From a checkpoint of a small audio frame classifier: rnn gru, 1300 steps.
Rows from block 4, named by matrix and row number. Each number is 50 + 10 x the weight over its row's rms, rounded and kept within 0 to 99. All counts start at 0. After the name is the row's rms in percent of the matrix's.
# weight_ih_l0: GRU input weights (gates r, z, n stacked) (model.rnn.0.rnn.weight_ih_l0, 576x432), inputs 0-86
weight_ih_l0.397 093:40 59 38 52 50 37 64 33 55 58 34 41 45 52 54 53 60 45 48 31 44 43 43 56 68 63 54 42 52 31 57 59 48 47 55 46 45 50 43 46 55 48 59 45 48 44 38 50 46 62 60 61 56 44 51 53 42 32 42 56 72 57 68 42 29 41 42 51 51 84 60 47 60 72 50 59 50 56 53 71 61 67 48 48 68 67 46
weight_ih_l0.398 087:41 47 52 62 59 52 62 42 53 60 61 43 53 45 56 51 66 43 50 51 34 63 54 68 45 41 36 53 42 40 49 59 47 59 63 60 57 42 64 34 52 61 49 37 53 52 59 63 40 56 53 43 61 51 53 61 32 55 48 44 65 74 35 56 70 51 27 72 58 39 42 57 47 63 39 44 59 31 60 37 43 52 43 51 37 47 49
weight_ih_l0.399 087:39 63 62 32 56 49 52 53 47 63 65 45 65 69 36 62 48 44 70 47 63 53 59 44 59 21 62 53 55 66 37 39 49 46 54 50 57 52 49 54 63 61 36 49 48 46 52 45 59 57 55 46 46 51 52 39 43 48 40 67 44 73 50 57 47 57 49 68 53 41 53 19 45 45 62 61 57 44 49 52 43 47 38 46 53 41 62
weight_ih_l0.400 098:54 58 44 66 40 68 43 44 51 47 46 46 66 44 53 49 51 75 58 51 55 42 59 60 35 50 60 52 49 63 56 37 48 32 46 56 69 63 45 56 41 53 57 51 63 65 49 63 58 45 60 47 56 75 79 44 66 36 57 29 46 36 61 45 46 34 62 63 55 43 31 62 38 47 43 66 52 56 43 43 48 46 57 44 49 50 46
weight_ih_l0.401 090:32 32 32 49 33 67 43 54 50 37 59 58 54 61 51 46 37 62 40 52 53 32 37 51 60 55 55 64 53 49 47 55 66 48 42 51 40 49 39 37 65 57 55 59 34 47 52 51 50 64 58 49 52 47 42 72 49 61 47 76 36 44 52 46 46 60 57 34 46 61 51 39 38 45 50 43 48 38 50 61 37 42 42 48 53 64 54
weight_ih_l0.402 096:46 47 58 47 53 36 43 52 46 49 33 49 53 69 43 51 56 36 66 56 52 54 53 67 52 39 52 66 33 42 52 64 39 62 62 34 40 38 53 47 43 48 66 44 39 59 35 47 42 57 42 54 41 53 38 61 47 60 57 53 59 52 57 40 56 26 50 71 69 43 39 48 45 62 50 36 67 55 55 39 41 44 53 34 68 52 47
weight_ih_l0.403 096:54 54 51 53 52 60 47 58 60 58 37 54 40 55 40 58 46 46 35 58 47 38 45 59 58 57 47 44 32 55 58 61 55 42 44 61 47 43 59 54 63 46 34 34 47 54 62 67 46 56 37 48 56 54 39 57 48 67 44 46 55 50 48 39 41 49 43 54 54 37 43 66 55 58 52 56 47 56 38 46 51 45 71 73 49 31 72
weight_ih_l0.404 099:60 52 58 56 44 60 49 51 59 58 36 49 62 44 30 39 44 36 52 63 42 46 70 68 59 47 41 33 41 42 40 51 45 66 58 29 43 50 58 42 62 52 49 63 53 66 56 48 38 46 60 55 39 57 61 47 55 46 47 46 72 50 55 62 72 49 56 34 46 38 41 59 46 37 45 55 60 42 60 28 52 52 47 39 46 51 37
weight_ih_l0.405 090:49 60 42 46 40 49 47 40 43 39 45 74 49 70 56 60 67 52 45 58 62 64 61 42 40 48 34 62 56 43 49 41 40 46 54 40 44 36 33 53 54 42 53 48 43 48 43 39 46 54 26 60 41 45 45 62 48 54 32 61 65 36 71 43 51 42 52 51 55 42 46 58 47 58 56 50 47 35 48 58 67 44 42 43 59 44 41
weight_ih_l0.406 096:46 45 58 53 57 59 40 60 53 53 42 50 46 50 47 52 61 50 65 54 36 46 23 64 27 46 53 34 55 45 77 44 47 50 51 51 45 49 57 45 40 48 61 57 50 56 35 52 46 44 58 40 50 39 40 39 51 35 69 51 51 47 30 42 54 40 67 46 50 71 44 31 33 58 59 36 53 54 48 56 51 44 62 42 41 56 45
weight_ih_l0.407 089:47 47 49 33 45 53 47 59 44 55 63 60 54 39 45 45 59 57 29 59 48 58 60 46 60 48 47 57 46 45 56 35 47 45 59 47 34 41 40 74 44 53 57 49 44 41 49 69 48 48 31 37 45 65 34 50 50 51 46 31 27 48 48 61 63 55 53 23 56 52 47 45 48 41 46 50 58 61 41 44 53 38 61 47 37 49 45
weight_ih_l0.408 088:36 42 58 59 50 49 58 74 55 42 49 61 53 74 36 47 64 40 43 40 37 62 59 49 47 51 45 63 47 66 45 57 49 31 55 57 44 53 42 47 44 52 47 38 67 38 56 46 51 74 43 70 53 56 56 38 50 54 45 55 44 58 59 50 56 40 50 73 50 48 51 57 60 33 64 72 62 52 56 50 33 68 34 41 58 55 53
weight_ih_l0.409 093:34 60 50 47 50 55 52 61 48 54 66 53 55 71 39 49 45 39 33 55 51 56 52 51 54 59 62 49 26 46 55 57 58 66 56 64 60 34 52 61 57 60 56 52 37 56 51 47 55 51 48 47 51 42 48 61 67 48 47 31 55 59 57 56 43 40 61 44 51 41 49 43 48 61 46 43 40 50 58 25 43 60 54 54 62 37 58
weight_ih_l0.410 090:54 51 52 51 49 44 48 53 61 33 49 62 60 46 58 20 41 46 68 56 58 46 57 52 51 54 52 62 53 52 51 51 42 44 51 43 48 43 53 51 45 47 46 63 38 55 61 60 67 45 43 75 57 44 45 40 30 57 73 17 52 42 43 35 50 55 68 58 37 43 48 52 37 36 38 44 52 54 42 56 55 41 66 74 60 46 50
weight_ih_l0.411 097:31 51 39 66 51 60 56 43 50 50 46 44 42 51 38 49 53 47 41 47 56 35 63 54 60 70 45 46 42 45 56 57 30 57 41 67 52 55 54 45 44 53 68 58 37 47 69 71 44 28 42 52 60 43 57 46 55 31 52 60 49 47 37 57 39 50 53 47 58 46 60 44 51 55 29 57 41 51 38 56 52 47 61 54 43 51 51
weight_ih_l0.412 093:41 56 42 39 53 55 42 59 74 68 65 49 50 58 40 48 50 62 55 52 40 55 57 52 49 48 44 54 63 52 60 68 35 39 56 50 59 58 59 63 53 63 37 55 47 48 56 66 53 52 60 47 46 46 41 49 55 48 77 50 49 56 59 54 61 28 50 54 35 58 61 54 35 39 53 32 44 38 36 42 51 41 62 39 37 62 44
weight_ih_l0.413 092:56 39 66 32 46 28 51 72 57 49 36 61 55 52 50 49 46 35 61 38 37 39 63 49 38 46 50 59 51 53 54 59 51 56 32 43 46 44 63 37 64 41 72 52 56 41 39 51 61 47 59 56 44 43 49 51 46 33 41 41 54 45 52 30 50 54 61 39 48 62 70 44 38 48 48 66 56 60 80 41 46 56 59 46 56 39 61
weight_ih_l0.414 088:47 64 58 33 40 28 48 46 57 61 51 42 57 36 34 56 39 43 52 57 65 73 49 46 49 49 43 46 56 47 55 47 59 37 49 52 25 57 52 41 52 49 47 51 48 34 37 47 63 53 34 42 61 53 52 64 44 55 40 42 52 54 42 71 49 56 65 40 37 47 46 49 61 71 66 48 51 41 57 49 58 55 76 56 58 69 52
weight_ih_l0.415 094:34 59 56 47 47 48 48 35 38 64 64 60 58 50 49 54 47 62 58 58 57 59 53 43 48 67 57 70 50 57 38 64 46 48 58 49 52 59 35 46 53 59 60 58 41 68 49 40 37 50 53 54 42 50 50 42 58 33 52 39 40 39 37 39 38 53 42 50 44 49 42 58 59 48 47 57 46 41 43 31 57 45 64 52 61 59 57
weight_ih_l0.416 095:63 50 59 50 47 67 52 39 32 30 40 52 62 53 47 59 39 51 60 50 54 51 44 62 42 25 53 49 33 48 31 53 32 48 43 44 56 46 61 50 44 52 67 43 59 42 34 64 46 37 50 54 34 52 41 23 52 60 54 52 60 43 50 51 45 47 47 41 57 50 73 43 66 37 46 45 50 53 46 40 58 49 41 50 53 53 71
weight_ih_l0.417 094:51 55 62 39 30 50 52 58 59 25 43 60 68 61 27 51 72 56 40 53 67 56 74 42 61 44 47 48 50 39 48 60 45 55 44 35 39 52 51 48 64 53 50 38 39 32 42 47 42 46 48 60 37 54 58 45 45 65 55 44 43 72 40 39 43 66 38 48 50 53 54 54 39 51 39 44 52 43 50 49 39 48 63 41 47 37 43
weight_ih_l0.418 089:45 38 48 51 41 50 56 69 43 66 50 52 51 68 47 58 41 58 49 54 46 37 53 65 44 44 58 55 62 61 48 54 45 59 57 54 48 46 53 49 50 36 49 32 56 53 66 32 55 82 62 56 29 58 53 53 39 58 50 66 45 29 54 56 46 30 54 49 54 22 56 41 67 53 53 69 42 41 46 53 53 66 55 41 49 41 39
weight_ih_l0.419 093:45 49 45 42 53 72 41 47 38 50 45 46 55 51 49 25 50 58 54 39 61 45 37 58 62 54 58 41 54 63 45 63 71 55 39 36 43 52 67 53 44 41 34 44 44 63 50 45 66 44 33 45 64 29 52 56 52 66 58 47 56 58 47 55 60 50 41 50 61 53 64 53 41 52 48 34 43 54 52 49 37 36 36 63 38 63 49
weight_ih_l0.420 094:63 61 48 72 48 61 38 51 48 58 32 50 55 46 35 39 38 40 51 35 34 49 67 40 49 45 41 43 35 58 48 29 63 59 47 55 46 20 67 74 47 51 55 55 47 55 44 65 40 52 64 38 55 52 50 49 43 39 55 46 50 67 36 61 42 48 62 39 54 47 48 46 59 53 46 47 53 38 57 37 44 53 42 53 40 49 40
weight_ih_l0.421 100:50 59 55 55 34 66 50 46 59 49 43 45 42 56 51 45 57 57 65 55 76 41 51 50 46 50 58 52 53 66 43 54 45 58 52 58 37 36 46 48 54 56 52 55 59 59 48 59 38 44 45 48 50 50 46 33 57 42 52 41 23 52 38 50 58 55 51 31 55 82 58 54 39 54 62 44 67 68 54 52 45 50 64 60 58 44 52
weight_ih_l0.422 092:50 52 62 42 49 34 53 52 39 60 41 45 46 63 36 56 25 38 51 41 46 35 61 61 47 47 51 61 53 57 54 27 41 55 54 56 54 44 59 50 58 51 56 35 25 59 43 53 57 59 47 59 57 51 46 36 56 60 42 44 44 42 42 41 47 64 49 38 50 32 33 32 60 59 50 61 55 57 52 49 55 54 59 48 42 58 53
weight_ih_l0.423 097:40 65 25 35 67 51 54 62 49 62 57 43 43 46 42 45 51 43 39 68 67 61 47 48 61 58 51 34 48 42 55 55 43 35 45 61 43 59 54 53 54 49 60 76 49 36 36 49 43 35 32 54 44 71 65 64 55 55 58 57 50 48 45 47 35 48 44 40 55 48 35 50 71 45 45 49 50 59 44 46 35 36 60 59 58 52 57
weight_ih_l0.424 097:42 45 29 43 49 46 47 36 41 45 55 46 48 54 52 57 34 54 61 54 75 37 39 68 56 41 49 47 49 64 46 43 51 33 42 49 61 70 41 53 31 50 46 42 44 53 60 49 57 44 51 58 52 46 42 50 39 44 57 56 38 56 49 64 36 28 48 47 31 57 48 42 56 47 55 41 38 55 45 52 43 38 62 45 49 70 37
weight_ih_l0.425 090:34 33 41 51 37 52 44 52 54 60 36 68 68 43 40 43 40 47 54 70 52 39 52 40 34 57 51 56 56 62 59 51 67 45 44 59 46 64 42 50 64 61 52 36 39 57 50 52 52 64 67 29 48 43 41 32 48 30 47 39 67 60 56 39 44 57 56 55 49 40 49 48 46 42 52 35 46 50 53 40 53 56 54 63 47 55 57
weight_ih_l0.426 089:46 51 55 61 63 60 44 59 42 79 63 62 33 09 39 56 52 45 56 59 54 42 59 43 58 55 40 36 53 61 46 34 47 64 49 37 46 58 40 46 46 62 63 67 48 57 65 68 64 40 64 38 40 61 56 51 45 39 31 47 70 40 47 48 55 63 52 43 44 28 33 37 62 53 52 53 41 26 58 42 58 51 46 43 55 45 45
weight_ih_l0.427 096:38 61 60 51 75 25 46 40 54 39 33 63 27 49 40 49 49 44 39 42 43 45 60 53 55 45 53 50 66 49 47 44 59 62 65 57 50 45 76 43 53 41 67 54 31 44 39 55 55 48 42 41 52 38 54 36 52 59 54 60 41 51 44 45 34 74 64 65 38 40 37 46 72 43 44 50 73 57 45 68 63 47 40 48 65 60 66
weight_ih_l0.428 090:52 57 54 36 52 48 52 45 39 55 26 34 43 64 36 33 63 37 51 51 59 46 57 45 59 62 35 57 53 69 47 64 50 53 55 64 52 65 65 53 48 53 60 48 41 55 44 40 36 43 46 50 50 72 75 59 56 46 52 52 66 47 59 74 32 52 52 58 37 69 61 27 66 46 63 73 52 48 51 62 51 46 43 44 52 57 49
weight_ih_l0.429 083:46 32 65 54 47 61 48 57 56 55 41 64 56 45 59 63 47 70 35 50 52 35 45 58 41 55 48 45 61 43 71 57 58 53 38 44 45 49 44 47 54 59 57 42 49 56 55 47 43 41 45 36 62 59 42 53 54 32 50 56 44 48 47 56 42 72 51 64 60 48 52 67 49 40 39 37 49 51 64 60 37 60 40 54 35 46 50
weight_ih_l0.430 086:38 54 54 62 44 51 35 30 46 45 34 42 45 45 56 55 64 49 63 51 38 47 59 62 52 49 55 67 60 54 41 56 41 60 45 55 48 34 47 52 56 48 39 59 37 45 58 65 43 47 64 67 37 54 46 45 50 51 48 42 50 70 46 52 57 53 63 60 51 61 39 43 58 46 74 53 38 56 35 34 55 49 44 48 56 49 58
weight_ih_l0.431 092:54 51 40 66 44 59 59 48 51 54 56 43 54 63 58 34 56 42 56 58 65 60 44 53 70 44 49 43 50 49 46 56 43 53 23 61 35 51 52 46 42 34 54 54 56 54 60 46 63 28 49 48 47 48 66 57 67 56 40 41 37 59 47 69 40 54 45 52 50 49 46 68 35 55 55 56 56 48 54 47 53 71 33 58 55 49 50
weight_ih_l0.432 096:38 59 49 53 49 78 55 47 61 40 55 42 49 58 56 58 46 48 43 63 62 61 47 61 58 44 61 41 42 42 65 59 60 51 49 45 48 58 46 30 43 38 58 34 48 55 44 56 41 57 28 58 57 40 61 34 46 30 77 43 45 58 40 44 39 50 66 49 47 53 76 47 52 47 48 63 47 40 36 42 34 50 44 58 41 42 39
weight_ih_l0.433 099:46 39 43 48 54 58 30 59 41 43 42 61 72 57 42 46 53 51 40 53 52 59 45 48 43 49 45 68 54 55 43 40 44 46 41 46 51 46 28 54 54 39 44 44 46 63 43 61 43 52 16 48 28 45 42 66 47 59 46 61 55 46 38 49 57 59 43 39 63 56 64 50 36 50 47 49 30 51 57 65 53 49 45 47 60 38 48
weight_ih_l0.434 096:52 45 36 61 58 42 42 45 42 64 50 38 49 54 53 67 45 51 52 73 32 45 51 43 42 48 49 40 56 54 56 61 54 50 45 58 46 66 46 29 40 48 63 57 44 59 46 55 69 34 52 71 58 71 43 52 64 37 59 63 44 41 45 60 40 48 46 54 58 32 61 61 37 53 43 42 38 50 55 60 61 60 61 60 50 51 50